config = dict(
    hop_length=160,
    input='log_mel',
    bottleneck='fsq',
    encoder_activation='relu',
    encoder_inner_norm=False,
    encoder_width=384,
    decoder_widths=[64, 128, 192, 256],
    decoder_blocks_per_level=1,
    decoder_upsampling='pixel_shuffle',
    optimizer='adamw',
    eps=1e-06,
    steps=11200,
    warmup_steps=2240,
    weight_decay=0.1,
)
Rows from block 2 of the encoder, named by matrix and row number. Each number is 128 + 32 x the weight over its row's rms, rounded and kept within 0 to 255. All counts start at 0. Numbers have three digits each.
# f: cross-patch linear (encoder.blocks.2.mixer.f.weight, 128x128), inputs 0-127
f.16:078200155149158139133142141172141146126155161179214000044067099123109121116104139136124117120126000155158162122147116129140174144134139129145132001151132147136130105111127158136128154107152118070138139134126111122143154140152152152109127132123155119124142116147141146089119114162149126158111167145138106124152116151129114102121132143171155131120125131144135151123127149127140140158128
f.17:205144151137160129136156157108140154128126156186094168000015066129121083111082153125130138127110143057136138142109166146146105172109123101162117145048105141142107141123118142174109169129164125140112146109159167136158130147162154140166162104141137137127111164142130149133179129134117152117148123175135139161133129162125115113125114106123161135108146165147149129151137149109127146148120
f.18:166202101165160152168121162130145157166169142131091083132000014059121117111101117110103172170136177168024126178123161116127120133149114133147124138133054144118122091137146123127123104113117125116125058138143152160159091153153117164118139105147142105152140159157177125130165130154139108132129087123112137108118106125139112144157128173153154167149106117157123124157124139157138097134147
f.19:136158192115164136152147191119116150132134113143093074015139000040092103113144109125114130126158136143138031157144108112141167157151130118115168129134158024128140108125115151127149132119141124111140124096119112151111139127171150137133131128166130122082147123148175121135139124177144139107160109135114164121137134145162111105142146113142134141134170129161140116122132154172133155144151
f.20:115178159176137181142163163141138141129169131143084071099064191000037063116124117101119113121135130167136135075140117118176123112139126131127135159142110125019140130158088177100131136148140158148133135149098156147105134145126093163157156142141151127111108166105142124108146064160142146131138130130161115144148141114170133175169121120162155106126163118130133116166137136159176113140153
f.21:158150117160193128178159143167164167153125156157118080090081075159002027050132107096135105138144113151119163136040138097119119106139134140133171141110159152172032140181126120136145129159114105120131193108141047131182140128147156131123148134131147106112114088153154156131162163126135119136118125122143146097130138125123124159147165168115144124098139127130142139150118179139169150127150
f.22:126146140159174178139197155149182122136134164192124079108100083042194000041084081113094121137150149113175155151130024115161106160148127149139127137126138141129180055141152134125108133134111135145132116112115127063141121157156134156130129123156142128139132119105123149125130100126134188109148111121123133133146152155146140135159127139170159156135129159164116128149142134132136130150127
f.23:174154140154175145172120171146176155167189118158130124131114054057050158002047042104109113167109151134145145147156163030160158095124160167123158120118157117124146164063130129128146145124135131160142119117165163135083153110131150172106121121156169167161126111126086136135099160121100128142122139126142129112159109144132114149147158150133148102118140169113129122120136175094122169144139
f.24:167147122138120170170173095163180147144156186130132120137138114060059035179000035043097100146121135170126146149139128131060156138132154134149155145133148127120110163157045176119159124134115139151133132168151158120144095141143119140158125138142167139106132115163131121167130139134154149139141136142128139078159119124118113103145115142162152122131134144148121128127148131129195144135145
f.25:139108160146145167162153166124177135119157168151139141140119134086084074030198000025068128118146182150125161105150154103143031149136154122131166147147127147129135137133157050158131139151146110182145109158140130122127149090112166140152101162145106159145149135163125155116103126152084139129154122158154118149139127188135136167142125139116145144130143119151151113139107111129114124120188
f.26:143131165123152115160172158160112163152133151150154123094123094111087070057019210000057057085130160128130164134131136120125134040150152153115150157145151126129147142112120148062157136140122155152136098143146148140141138134097170153144134172166106146146127122181101128141104151144171152136142125154091117133139172126130082127118141125135152098123134093117127124153141116127147142144109
f.27:117154159177118162136133152134213131177161159177129152114123155120089106055049029139000000099113161156122142136136169134140135149057119146114121127129118122154126148118154130116023180154136148136122119130124127129115144137149122135164144158113134122148167134157143142154132106148130150112120145107124117156144133104135141131168142088157140126134129142128139149133115167138111145166167
f.28:100163129153165125144126150128161186162184176168142118127160122091128152074083058051203007055076118116125126120147148183146142136132049137153148121143124117119152151150162121115160028144093152095126152153119139141126168118101138087152138171123131123150141139119131154149135126136145104175160113144100133123161129111128153167124162121124187140182121096126134164172132131108164114175158
f.29:189145129177154128107141150155123141202146168158132133132154110130140072137095058071101191000030154160103147123137164128117128114158164022126142120131122113159124132134128144148151168019160141110134144154108112122164129141140107160090146108111127163106132167144154131158111136148099138136154140149177142146115132133130128138109161117118181169140111143102145085120133140157136156156102
f.30:144146149130139150139128138141122141199181103189136161091148132097130150104108082065045045193000152133146140154135144120163148127109095159056158148114128140104130142107124102116137165167031141100125157150120144147138117141134117157149074145165166164144149149122152167099142138111152084176141151113124156164131170100097146147145132130105137160101133117156159124175133079118147166087125
f.31:116114161123168150108136142170150138151175217100093139166123125102094132106129098111041011000202136111157159165120157126158171098121143163135043138126132130098157159166123137126111142165140031156134129126125133114132127137126132131146096094128148143116135117109091148091102129156114133113144146138154159113112116145121157147167139109093147149154087129137125167152118108158160136153131
f.32:065150151161151165148129150162151122132136134107041148159133108144106139152157140142116160143146249000034084116132127148121117123119136136110128000132134140118142123115154144126123127110140096041129169111147108139110134130152152128130134136083157136142159128114109152098135126120153143136096139142114122166123148136152148117142129115118108107130152140129126143100148167165134127129106
f.33:172132141116178176111153127150132155184143124121163107159150147154075163137145158151148151130163082179000003033074103122134132140141123126111128112091181106156139129138126140175150132125164129150063152172129107145116118115146102104114145129133089143144095123127103117126107141136142118142143101161126137112151103170122121157142117135166150106145167148160150157145128111120113130130149
f.34:152159100144156144136143165137098135129139162190170169092153160155127142129155131128124117119136105058173000034045107111117115130127120089146137158153000171123127099140126148148155164134172132123144041152146119161140123115139147152119153079131144088116128114148119142116148132125144085134148134110115132166103116133150165107115103171109127145131172124121164129142109129141123156143129
f.35:176155148078163166152164102104133162132186119112133180184100174153150152112172126183171143135090099063056159000013046129147103132103108106127108167183144068129117125140096140134128127125083138130118125077142115101114168155141124148108100121127156148068093155173151130121122138123121140104119141131103100136172137143096129142140154154110152131118150143137136098139136150102132140176136
f.36:111128131169079169175136126128148129108195177163114118195187095146153137154125132158107151149151091081073039172007010068091100124084114105147143136159153146067163157123180109100137103100113158149095152156043109170130134141120125124152108142143159134128092137122107102164144134092130112150156135172127131116155128156120131147131139124114151120095138125129138140149154140128143147127163
f.37:143147158163169082177157118156118148128120116170124134160154178109164160168125119132153194104143140095062034047168012061090077139082113092144115151117085126181096112148115116148127115144102140108134146153086009127116131135156113181135120143183183113143134096167138142147138132151105113118132147130143122098150131110158145166131142121120140149140155141149142110104161168123140090124142
f.38:167100125128145158068180143125129128142140139149145153122144148184078145123154136127142134102144141139135092018043164011044054083112133158157108124141110131173172019144132151101162156126177148168080140171124137046117138159117134138138139108121144138135137137089110134151116168131132113114124144169154135158110170124153142146114115138122143132158165170128111130151132154132153105155119
f.39:148129143176146138154073127135158154188148142118137146151138148158157103139145128124147172139161121165150097104055080192000030045071125112116157141147145154108140163044109151142132118118147179181103106144139117163027154166134123113125140144118122119147121135159075162093117141139152153136140153152127135119160153152143116157141116096119146153151121125166163117135158112136127122133098
f.40:148146145136094125151151112136157170161129181134112164113161126159176177094109146125191155147121143117123109100070045089195000051095085133105073123143140146166128163158049146122125154143127126137136137159154145123179048105176157131128119140143147171132128142122138089136152147126140104141142159119105149124146118101130177139122133109136153115146132139129119164165122144145136125116120
f.41:160148123161114104129176140090108136162157148146126132163108124172136182166078164152154140093138169135125126113093048090090210000037104068136144143131132119150135175138166043141124089177154129128144116124144132098148143034136102150126162105127095114120141104130141133113146113131120136146132135154130116119143131153113164152153156131131116102145144123127126103122164128135159152149115
f.42:151147150108148173152126141157109165119170184128133107130168140114147151149147086122154142119153146152148111123081080095051013193000054108102123133172147153132137124105150123039170161123167121139140119132144121143141125121022124089126116147152144136098140124160112101146103109127145138125115130174138120150136106151131093138136186156149102142133145120114139149128142121107120137153142
f.43:138138136123143145106165155139198116122115105239129166114159119140146129172123191098145100149167141133099109115096148073066048052152025017116088124138129114133149120104160149149044127163127124123137144151160128142116106157147054173148163131145106146175163142121125122148129099114104133141169161147137105147103122124135126100162115106161124128157172148138160124133158152167140148155130
f.44:141165120162126122178134136135132142068146125161119089142127127185104133163113143180070157183123173144117159162104118160110091097038200000039052130141129143109158145132125159114150009139166121118142129132121157123146154128135151112145113111121158140157131104125131146139109133102153115130116124170162130152172154155142114151140172126128143138102097144157103126131131131121154145161112
f.45:158144147149138134150145163131177188134076168181165109111122168157134155133141119148173065149133134134126126171135111126114108086031065182000054131146112113132141115139151164104174173045135126165171116128124100141113150145163122134044152169177128123110129161127151147188126143127053112111096144112121155150118123150118119124140117121131127127142120158174129134157101132140121146132139
f.46:161124144132086173186181163136112143117190074177128105124157111182155125117125151129150156078170140143152129115105150156131067068076048089180000161135125142135138135145160165104153121166020146125141122164121127097155139133106176131134068135160114141115137143108147135110145091130159083107109131122107166131162136120115145106157154096099152116121161108145135191133084126139121109099136
f.47:142113115144141126168130122122152148133140152094122155154158153130147139145137117124143151195075148144124125132108140172146096189090063018000187110129142117130162125166136110159123123163140000167130140144153104135129151125119144084119138070149145152118118120143152117088140111136120155072115140143138135113140141148131153120143140150123117131097181130135126152112159120127142130100092
f.48:114147142142141137153133129116148116136139161131059136128152124141152167147157124147104127158145064156144120133143130161160112134132136139137127255000032082112135128104124111136157157116140149000138154155127142149108152129133108172163154139015123136117135119125136130115125127116140148139082156136141133141122137107140122129127115121136101121129128102162119138139111166099167098157126
f.49:118088154131138149153131141119153141151138163117151042122133165152109145131166130130133124132124198107172103147150135120138076132120124129140144079198000051066084110137116132140133136137134124189058156166102099095124106109153120151143125149144066163123157146131132147135147145129118138147125098135133133140127133087168105165125146083139133138210139114139143144119155155142161123128095
f.50:162162106118160159158165110142141107146148122144113131064133150129179169120174127104119128095145135181092154148162122130144142159112148121135139101076200000021066086084170146137092144145106106120157031128149123171134131143151113134160134119141158069098163158160143160165093146145139118133134173072168122122153163171128126135127137129154155108069158102147140118110134118137151105107128
f.51:093148168064161136132135124159107130123141127127136159163078167129132122134125160149158117123110151164191075141162158123124118181148157147155181124051069244000090088105112114109148098113112108139141156060171113162113151088120141134150161123149142149047148118111182107119138134112126098064111143167065098153121165138133119159127133117121154102114126121136119147147124152120132131141144
f.52:127149121183109153117150122120150136134132122150139163105141065187147175135131105154118132141156176151134196092172111169147167154116098107151151112074082042216000042082114148113126130103116184122106141108046130121135131149127142151103158121152154149128074137179143141143145119166113147127120120124120087125155135139130103144166160118114099115155144108154163086138137108122111140132093
f.53:098161128160158111138150168152120131137139131169121152136138191099106128155157158150138142157142107146114120183106146135187140110109142127151126114081129049020228000023082056107107111126138124104142131137140047150130123107126144187151123104128158127164132074124114112149134131138145131155119122154142140096132162161142151153128132147095110160153175117101143145126141122139119135167133
f.54:131134167089149157099145146166157120128143138170154111107171132159088152111127138141157155139136139117116093111193091174133164138147173155168125125133108074078032231000032085084087137117101131136121121147146166077138124163115116156135135170155102141147128154046103129120133138132123103127153126162140099144073162148122123120124145110091156116159154125090141135131131160100139124117124
f.55:107145133121125127170107120149145131126156148138162104146172136147133080171139133153152139149174123158124132150114212116147171159112116119131125148133133112046074058198000041088110114119155121164132137154135149162077146137131128123107153147141149165133156131161046141103101173117148149064153115168130100156177093124149146122151117165124119161145126137169106059162147101196122116131133
f.56:139170157143129143148165080156117162136094128139135150146139145131177180079157159160145151143130105128135126145139149174106153119122152158143158107139094166108070066047222001034090084130120126153156152154163142157174061141104140153152137110123112129151178113155116055146119151135134164120146154125130085152171145087137123138157121159122125107126133165083194115127158135154120136139110
f.57:119151131126105153158127157125110142119143151141123135149169125139178149174049151103144144174123153125163166138120148112197110172124145124117160130121137145114089087059054217000027071109121108177143107142138150138137141050133151150106116180142143151155132146106138172058155131163143164133115193120101137104165101139109149155145142137135146100109124140140120132127088140130123148119161
f.58:121154154117159144133132130138140152145122126111151110156140127174121141149131073155155156111159145142158131120152121102159197091158145138150143154184119137144117111041075096190000021103117157143124118130137139149152129158064158122140155100140140121132166128150111116120085099136153113143155136150106141140112119136143086117173094115090148084157148089144155137164144083125137108185134
f.59:122140153143126148131140196146117113164122144146118169133162134123120157152141166076125144138139132104142120118152143114134136145088144184182158103116132117117109149113100089077199000000101096096153125144106157145169157139139044116123148143119155149156162149124118133133116013128111123132123139154141142107140155143107176088173144163142096136152140140125153091180165113121147148116097
f.60:124132132125169116140119169109139156094155129135137135128122158114159134150166163160067179079167128126146119111134159150133136133189118146148165153114116105119168110143112106055041169000032071131140172114102123137128128134096189060110148154153100112104128124132121132149127121034142139149135163146094111142131113142179151136096142140152152182139112144143108143131127147148116127162095
f.61:102150147130169158152142149126168152155095141169157105119169155151154116112118118153196074153150162160137099159132148149160130187162190099155126130118152111124118143129136049093090068195005012141112151145133157135130155136157149166086160152135148109155159149128133144140107162112012119144111173151120108131144153142169147146134107145144124165118181132130113120132127147127143127158128
f.62:108115157139155140162138123143116161159178119145157127114123147148095148157146115136147136060143108135120162141151163152145127162156174160073174173150120177097139119151128110104065058025232000122117126109125144122158111136136171143156037159133146135138125138115153120142137126163132056151117106118150148112132131126122135140137127061121143124130141192108127165136108102142107130109168
f.63:113118154145132117148108117118106154167145150127153154146163116125141141174132134149080151189077155164121181171165124160122114133184110158193044111114109143153090110116150072099087072053003225178112136181100091114110154159134130080163160028136108104176136126118130105124157114143128126112123127147132126131122158120111100152157140163103112123136121130111142144156137139129154127137076
f.64:127163167133109151148155147095144149105128116135108150142131144150144124120116157157147165150155092170122120132116158171147148148136131137125127033183128161122105134132120175151144119125150145255000038097088097111106144124124141112096137159043160151133138134111158156114101124138138156190032111132121146134097142157119131113131110146160064146131095141117126161093153123135166111133136
f.65:129118144133136149169120138164124145133128163153163100144146147147182113147146139149123137125137151056164118129157136153201155157144148161146140187102167146147134127103145140159128103138143124054199000029070073084112115118129123126146186164150045121140125111162128127157121133127120111085108083145164128118156180128119152122122113126140122086168134129124138106129109138111150160140122
f.66:115158116106142138142156146146118127137122146184116135115195152163146135130123130142091175169144124137075168168109148131183184155165160126167159110180079156095174133158086128186165129088171104107048160017061084078084178106153130162143116134167166074105155167120148131150160153152135126120155145054158097128109141115148090100174106095140122125117163094116131121120122134166163154165129
f.67:117172183142125165153130139139152125133192083128122143152092145143134140151118175146134132124156157127171095118155136146123098147157122108116104138164154068144103135144142143119094126156171092129094049247000056078104137093145155130131129174087136188054122137146152132112169094092112135130156139097088159159180111120123136132099163130121176146143089144141145155106123127138156090154156
f.68:127170155144097151119159152130114124146112113096134146129160081136131137177177156155132158115151133156167166098163155122144120156141134105125141118152133184075136159115116117116110161111135160122079080033211000056091133133105115110100131123129133149151051128133131118165111159169109118109153147118156033148109126112137144096165105134140150147150161110100124121152120166132150160096155
f.69:138184158104145167161122149135096136168076150147148137164147201085175175112115166126129159150130164121118163178089123134122141142145133155138111104131099147198083188168139153139124116168133129117112065096072169000078074117112135123143139122195157176116153051109161135128148145144117126129179150155117132051148121188158115139116123131131130122154134111065122132153123146127163150129117
f.70:131143159093139134113160136151177145170121165147114152156117157194097147097138138175138120146131142141162146147146091144144150149155155164151149171094154133141193094175148110107142177141124126153131101071030079174042036089085112121116119108131128130186135176064158142117115129154133089080105168166108109126055090104131130160086157146100149092140116135149082207119149148147129117146119
f.71:155144146164158122135142149106126142125140126149137137122112147187157082137119110119150123120168141168132123207190153071093175134138130134156138136142171135117170169127176167101096156114153163121113135083076051084178000044107131131121086089150137182125140139145089132095145174152127116161133111132140141164135037143123135141110088143131120158121154112106145103117093139169119088118115
f.72:090116149130124133182098124139163165158120129128141122087146129120107148120175192168138190122142129136158099136146126152066131166106168138137108139112160160144179182150109154142139133143134159109126125124130071062056215002068050160135129119121112154169147158124174027128128113136134104134127121105162154130132136054120112128099145103116140156086148139146127113094148146148108124122182
f.73:124156130148132129131170096143096126140143155167126144155128169118136165172120142159176156123090096146142107123146144161188107165145141133158132116131140124142136134147151087165138157133160137140176172091104090069068059249000040058100128126170139127171137113144155156055131133125130133156168131133107124121121168134075153169116135120117139124121153123117129120148062143152138143122142
f.74:173147146101124186108146163130121162141120192157159160106129124172090158164142093139149143175137126098133137127140095120091166086141118111120166122153099138120149163156146153043152110130086182133104145157187139108094073095184000057082144138191117114123135089137111167161055115129122100114128154117147100117132159090158045165119141153142118121112180159125130140121134081125142162119125
f.75:125110117140179142097105136168099153131142115150139123135146105116144153101113139116143157148182137153113118115114107143164178146074161147117129140134111168127172098146133161193060163161144139182091161158122117126108081091068240000100120116157111155138156141167133162148137085150095148100177134126138116164140091158143150036128107178119095133169116114134115150154136166110164139144117
f.76:130098109162143147128148130161146136132127109105169118142143113162114131153168137143115121115166150149131146152115116151119133147165078149141143166100125152127110136126133136147157068123162111135133158127149091122144109062094047183000025109173116107152120148143129142158142166038148098130147129154115133141136108145117105159011131140144124167118119142136179113130126107172068159144113
f.77:135169123145122121172118077155172176149123127120131148133164136163120168154147125145142100145137126116151155164148166142143123143144136076124114112155176112129149087166123168161151204087172125097123164130129124131111128139088096068215000017146138116108158142141135148141144123162096164148095181121128079108135123121120132129111068164132132135137114125124156112101149100116135040183106
f.78:090178103124105145149136101169152151140177083139080120152111119150132146141145152175101173061175143128162164115131113160143104115110188143055144136147132140157130119109147131130147112139108141138099138121088107130128128145098071028036164005146115104106125155159146155123143126124161064124144108146162168129142143178110116120160152031113146128143115139180153156161155090115137153127172
f.79:122124127114089132154138133083174161146155143110136136143139134138154150144118140129177208179121083158154109118124105168126149094137142158195087133135143092119092092137132120126139156144203065142152096141109111163120138113132080070005031255132112138140119149133109143117134128152098141061123141135119136139119128151145111124125113129085098080116131111153119105098080105164163134146078
f.80:152150126146130138176162120115163145159143106126105146153156120163133152154117170159145138113133076158176150145125167112117150146171130124121137020150086136137104123117135159155149141116122133065171129133147124137122110130138131105159142126255029061084129127130110125149131151121146138121016128155104151083143105125139133102165155144103053123156143125096129138128144212143136128117126
f.81:141135167138132143156124143144079180129146176105130117164146150128143140141126150134114131125133141093132130136144122134121140169151168138134140160074178118103123075146163156110073159103142160195138157146154129158145141144119101148124140146072229007000094115148111124130112152129157113111159040130134124178130130139181168122104112118152142065148181135093114144090092107129120128161174
f.82:109128127121136160136152114160177137166147140141176168111142150155146136173084158145090120159142158141100153145140163112112126139118123159120101153152079138193132156122158132165112104115115083150167073165158170156148165152119126113125145108065049227033059077115132125158113113119145168168140134061116146171087149111147120109132191146178140148039117121122125175085134175100139126137149
f.83:108182145089133145137177152109144109142159126132146143148123151121102158145156109132147150121151156136133076136117118145180141146119128150197179147182164055163123133132129120149113162107130125148154165088177178126119132185142128097175163127120105063191007028104100157146111129109146129127129146126042165112116151114135146145133148102147137176164046150143084159111171117170110123151100
f.84:137151146122152102157194135121150109150145107130117136132116146156194129142118158143135154113143131149123136077193142171149145143166128095130126114128136208057128119149150118110118134099159160134171164191057147146115139131125120161127121122083070084062232013047051114126145137132133155124149103159149095147195142132128133113157125141121140153119148063126133174122125145144126150155099
f.85:132159152137089155143135128131145129119161158161113169142157111097171128158119154152137180115096157138134142128102141129132140142170146158118145145121098132181030145109102126161126127080106136165138137150202060132173134114127125131126145088138138083063068233013076066102119134148141120118153144122124154075143140185162103117144134140128119122153154153046196108137119152164150137139158
f.86:132135155131205140135155122129119127167131112104138101130126128127117124154167128113115144166135152148144139167123084150122176163132116124137136139114122145113122072133156117139104157129132099119137143122103209077135167172134160166127154131133148135073082042249006040080091114134185157132160138118146131151065149158109153129147132085159133146136126137175046157130154142145122132142149
f.87:111146175147135166118132185136158143129156156110127143125136155111132124103127133121160179127099162172121120163153176105157135149125124131139106161150160110151122139062140077132114151107134138150124149144141150178081177116130117082138118176106124160086073061088229044022078165115126131102135148121134141153174053152129152116115149117105131135132165094125162015150134152139102094132159
f.88:158161127134117136133149161155137150119116150161125131181140139110139138095136159113138146124161146133166119139145177184086165147121146122130150133139126133122144094150065155096113160105119137172133202158117156158166110141130135115144143154136135137128116100093034239008047133099119110135186130130122134096166188033187165121149118149120112140170165110145142149052124124127140122138130
f.89:124102110154136178150151121137143167139136101146120164157144141162139105139108125134120128113143097142118110152113144159170110131122117149140139143085158144155139113144137106160151169115175115133129167133142129112142185071150146141133137113152132119112127126113054030243013023089136166143146088127124124153140137164023148111149122116165135139155128169098112122170044131162139120123155
f.90:144126166142108115113163129132122118138095151149110139168145115144109116196132098114135131111132120126109149173147134144110144090137138095165155124139108144120120136188141175123137083148171141186179097142100157149133147201080140120118154114165154110158127100118099086050230000049062117115135133097175090122153142136146066155144121144141114123136147144098130156142158073123103127160152
f.91:158125112142133109142184170163170162102151144121139149125125122134129125124173155111128113148152129116105108133129118129142135139124124149131176145165153113140164147142135144175079148117129139133110110128076155135125173126177117172101122139106134081138095130161144063084019213000122102141156124100155165104143157149148155034132082166112118144102132129187104120149133142075141093174142
f.92:150157169112156161170129106135117141101139148161146131160148140178159143139144135142132175133116118151152103123157162117111113152172095181155119150134121136113150138115164114170128082150133122141130158113156114125154136162175168042133140142132125149134085114143107107101070036201000070076143151116165168115114120146155109158053132093202135133127140120151116140174117131166078175087116
f.93:147148114151134159120112146167137114143160144183157127154127141142149120120133147145149106126161119138119079141126137157141107138114120125131134123159145126148169152150125134143126198054154122173174137078119117132114153148136128157054170163115160157139090189102110144130051056101253009071129148147120144105130156116143128136125051162161148154144152132120160128179152111176142067144097
f.94:177154163179116161122116141110152148132162155163145116167123164105121120155153108115159133112154138107099150157140124149179188087142122169084157153120113164128138129161103157115133098173056179160118156162121040110147093115105125161176052146110109147116128100151154131129150087107091196023116123140134136134152136150119154144099180042091165129107146146142140135104118121170102126031178
f.95:141129116124104120140118149175067167142116100148139162132125130145170132120139141120129166172129148129189162132137139132138154131134148176178079139140116084134086127151103155142144132129155079118134118149129112105108129121132121142174163098144131112135127162089131123083113108045072003255103127138122135165128141104111148110148139171019133083166103156159126139114112154115130102138045
f.96:189153169146148127165128157133154150125152150170129158131127135119154145155138106135105135148148096154102148182154126148171149181123151175141113073151137158101145149120132140156132106113127149052120142144112153147123142141159127149172115088066164156099112089133155120087100106166167108139242013034063133119105117089093116133134109149148029079114118116112143112147128168116101141108114
f.97:188114161124137161133112122136118152141159135131150116134148122143120151153146147143175206147156176144137139106180156135139111140133141110125134125043129123153110096115128112151144090160095137146094114153108136192123125157140077156094135162207077181132130132124118165149149118142092154129081255031071091072142056159122129134130143159160141042159120126116157123091099128106134138127144
f.98:142147164154122177126169154121144149146138131127112160137139127171121110124128134154136072132117140133135106152120123116094163128131134155157108158163082127104111115126121128118125155172135132161142076149157164115131109141106160135146089118116216079174153165090155124116135133188156130119108050216003064098098098143150143166100142149071140169023150117150187167140154107177152161137098
f.99:147175132123145161143124114097138132146190173151138142161149157118142180116118166137147151156176122159143111102134153141118118158136136106169163143117148094098210155095133074113128136110141123150139155075108162127142124126167117161129104127122153164069170124105147095130120115162146139126082089058253037033073135100095138117175151118157157165148043176111124104145109144117138123137129
f.100:114142181142128139137120157121129101143153110154140174185126140117120161146122151133127146164150166153131135095119089159159129163144166191144114102128159122073111127142156123128124129098129096159128132159061132124119131088128145123122136122155165156182052179143145086124154111107102062144153097055042230059049098142087114140116080098147141113132172023177129134110139104130117111126126
f.101:154152154151108120145136126135173135175145137132122114153123140157157159164139140113139174147140133137137153168084144143167125139143150159145117157167096145103114134115145129131131117106128107137120121136172047140124171103172127143113128115104120147145170048179142120132140147130112115114083093088080082255013031118126155118120166152176138132211132173041166134144150121146115123122122
f.102:121152126122118152151132130119174147182118120155174150164116138131161178132130110115133126111130153147165145145144140171139105104148116147129159120117157146141163095124131125122122105098170131169132105109128185075156169111120149114148185133159088139092177205067146104150140103111130105132115149122059071047234010103095089121141127161130127143161163138179031152130096155141114124090131
f.103:153128142183155117133128146122139125141127113152156148132147133143131142148152138143107179154119168124098132181160130108103149127134119093119128141113136116126113183079138106185148136152169132136157169121139158210021136099097121147126135117095171093144146147161079145155144165119105115153136081149108080085023189045035083093119158127175134063094110143146160060113120168121125114102112
f.104:133136086150196115130183142130110126126137153143072149119139137119142103104138183151152150130150131176130159114148147141136163181148148142137179129147145097119144130139062146128170110145133150124154125158149164107176071142113175129126121138150158121166139116145168066159125118136138097138156129111164105091071041194030018081113114138156148150149151103119213135058132178120108141154106
f.105:161105155165157158176149097165141123191119160153118181129159159147143137167153139150170090153113128142136159110145164107142087148103140159075114144140146137138112105139131044172127161119146147176107135129120162152143134085177095100148152131095118118142104127148173178075134215166129105127120070109170088107120103091157036025087158133114142136197119158172159113126086143180131165136123
f.106:137110150133127150139183147102116105147189127167156170140116130125134141140117135165099194091136119149127131132146116190147168102157149162119126175160104156125128119133140182070151163145130147124129104123175142124143150141033117142116154144188138158113145124138108146179067174170114119113127118124128150092140081075055209023060097117109115141121134146135121160153156010122133138130132
f.107:142143114118159144135132142128180072134153114142139120121190113153154156131138150109149130142149146116175140112159095122133185102137165163138114157097108154117119132152158167138096132176131146160122139144127112137148152174123042087153094138119169143116113131142119143113172051188139174094144121132142183149140110104109078255019048121094163115120152131124138120140176147039123139099129
f.108:090139160119116157185155127152144159141151142119131127144164114144131155166111145139159138159148122130138177146144106156135151139112117136134174134126159091148103128135136127144166103115122109124145157170110164144140166151110139029139111146125138121144162093104147142123116221057155174151172137118190144148117089117113053071235013064087157113147126123138111148117154157170059153139097
f.109:123125168163155150090148137145123139104107128144119159126112143133106138128132128113191174146105129165130156128111144114152104153139194098123115120142182162121141165136131102150109140126157113132126136115157120137121163125114142176033123107140156179146152114158106103139141175139066135138160120109122134115135127130114091080061216005011124100145136118117152151143102103098141016128077
f.110:145188163144136124154122138113096152158113137135113107122158167095114142130164098153129160113165148149170091110146114153140134135128149173079150113091145133145162108125135118096124096157082137106141124092106097143114152115147140168155057151144154147143131159117180149107125125141164060174096120114142090126134154135147111092044056255051151115182147102126159079115102155112146151040179
f.111:129106164131151126150153101102171120123149132190124136120153119129113146137130134107158160145169129129124137093128128159131136113150133133145113117163119143141112091121171109141144108139138060162133125178115074103140152141107111137139184070093119117153103186115165111083145139123149212061129126126115106145109146138112107115076043016254146106109137137112160122101088107146138096142015
f.112:186144143135169151153135125130138158145133134166120142131143151160150145094154127141165139152111131146134118120132142120109151105141126134130151119130160127131151159131123143117126144128136136114132130141126125153141132162129124112111161145062154155117144115122136143125186124150111158122000135121139150129128132158136143143130136131149255046069092127113114120127136128123135111122156
f.113:159161142138131135171138166107178161127167140155128168155123129139142146150147146149136144132150149122173175155146146112122145149163160118162128091093115115110107143107170125117140139078143119180114155166180126165171118114140147091175155121159055143115152099124163161125136114113105092125122014204170125130137165134107129135106142120155122255068053088134122150128133149106135107124141
f.114:114146144138143147122138120123108122146138156111140142123095130155117133138145131154144139153128114135121149152129085112141141100131125160137152124114098139132095147139139152107113125119099104158186088134115148143123132145095153161097115111157157036111116168134137180120151153119132134157178184009207118155134133148096108144149127116137129114255056081134108114120147114132124158119123
f.115:143150168124178128098131148131122144130163142139094112108143127133139128168104124119126157145157130137122169161144126146152169157156130147145147113111121130130108131102118132102123150117117128117158136084149118134159095135146135134157132152136158179064154116141140111097112143151162139131140167198000154167142139103130112114135158100148114133097255036162071134157133129111124144120123
f.116:103145161106139132137125144152156154145172118135150170089157126133110111139148129134126136125114147153129122105171115154152130140147134159125097139159130128148141119118136126133130133148139131193155112154086146131132134171101135133154153116104114149147079125140127123123130139115089092147140149154171000169149141160131146144139132161138077104128123255065101069081145132139137128115143
f.117:140143140147141164102135124142129128158146123154139138109129127125173150131122159150136154120137137114123153117102110131140150171124132095118141139137138130135096131165162119105104151160134099135165136122180087136102121107134143179142135104108122140138151073137142146139157092117116150148128130115144196000182155141142150134141136149134149138121100121255085069085128106106155118125187
f.118:155136146140137163144120123117147106119089120169149119127132148119119143146102157155133133167145122132137123180142101130128187118112130138139113134141109118132144094114130138136138101143138114129124108135131131093142157133112140153154120146117119154129125137065110119149161131135130147124130091101127182228000182139168155135146143167126149122139116100131255038057138099124138155142131
f.119:142139145161153168133115156140118150176127137140109134141139171135129109141164144110109160129150118135132109098152133101122133131135130177153104099113135106149110107142130124135132120113186110147165152099143127159071149124114141170125127118105151156121154132136034127124132149130113140138148128124132121169212000185158148115150146143128124104164118093078119255061069118125117143174138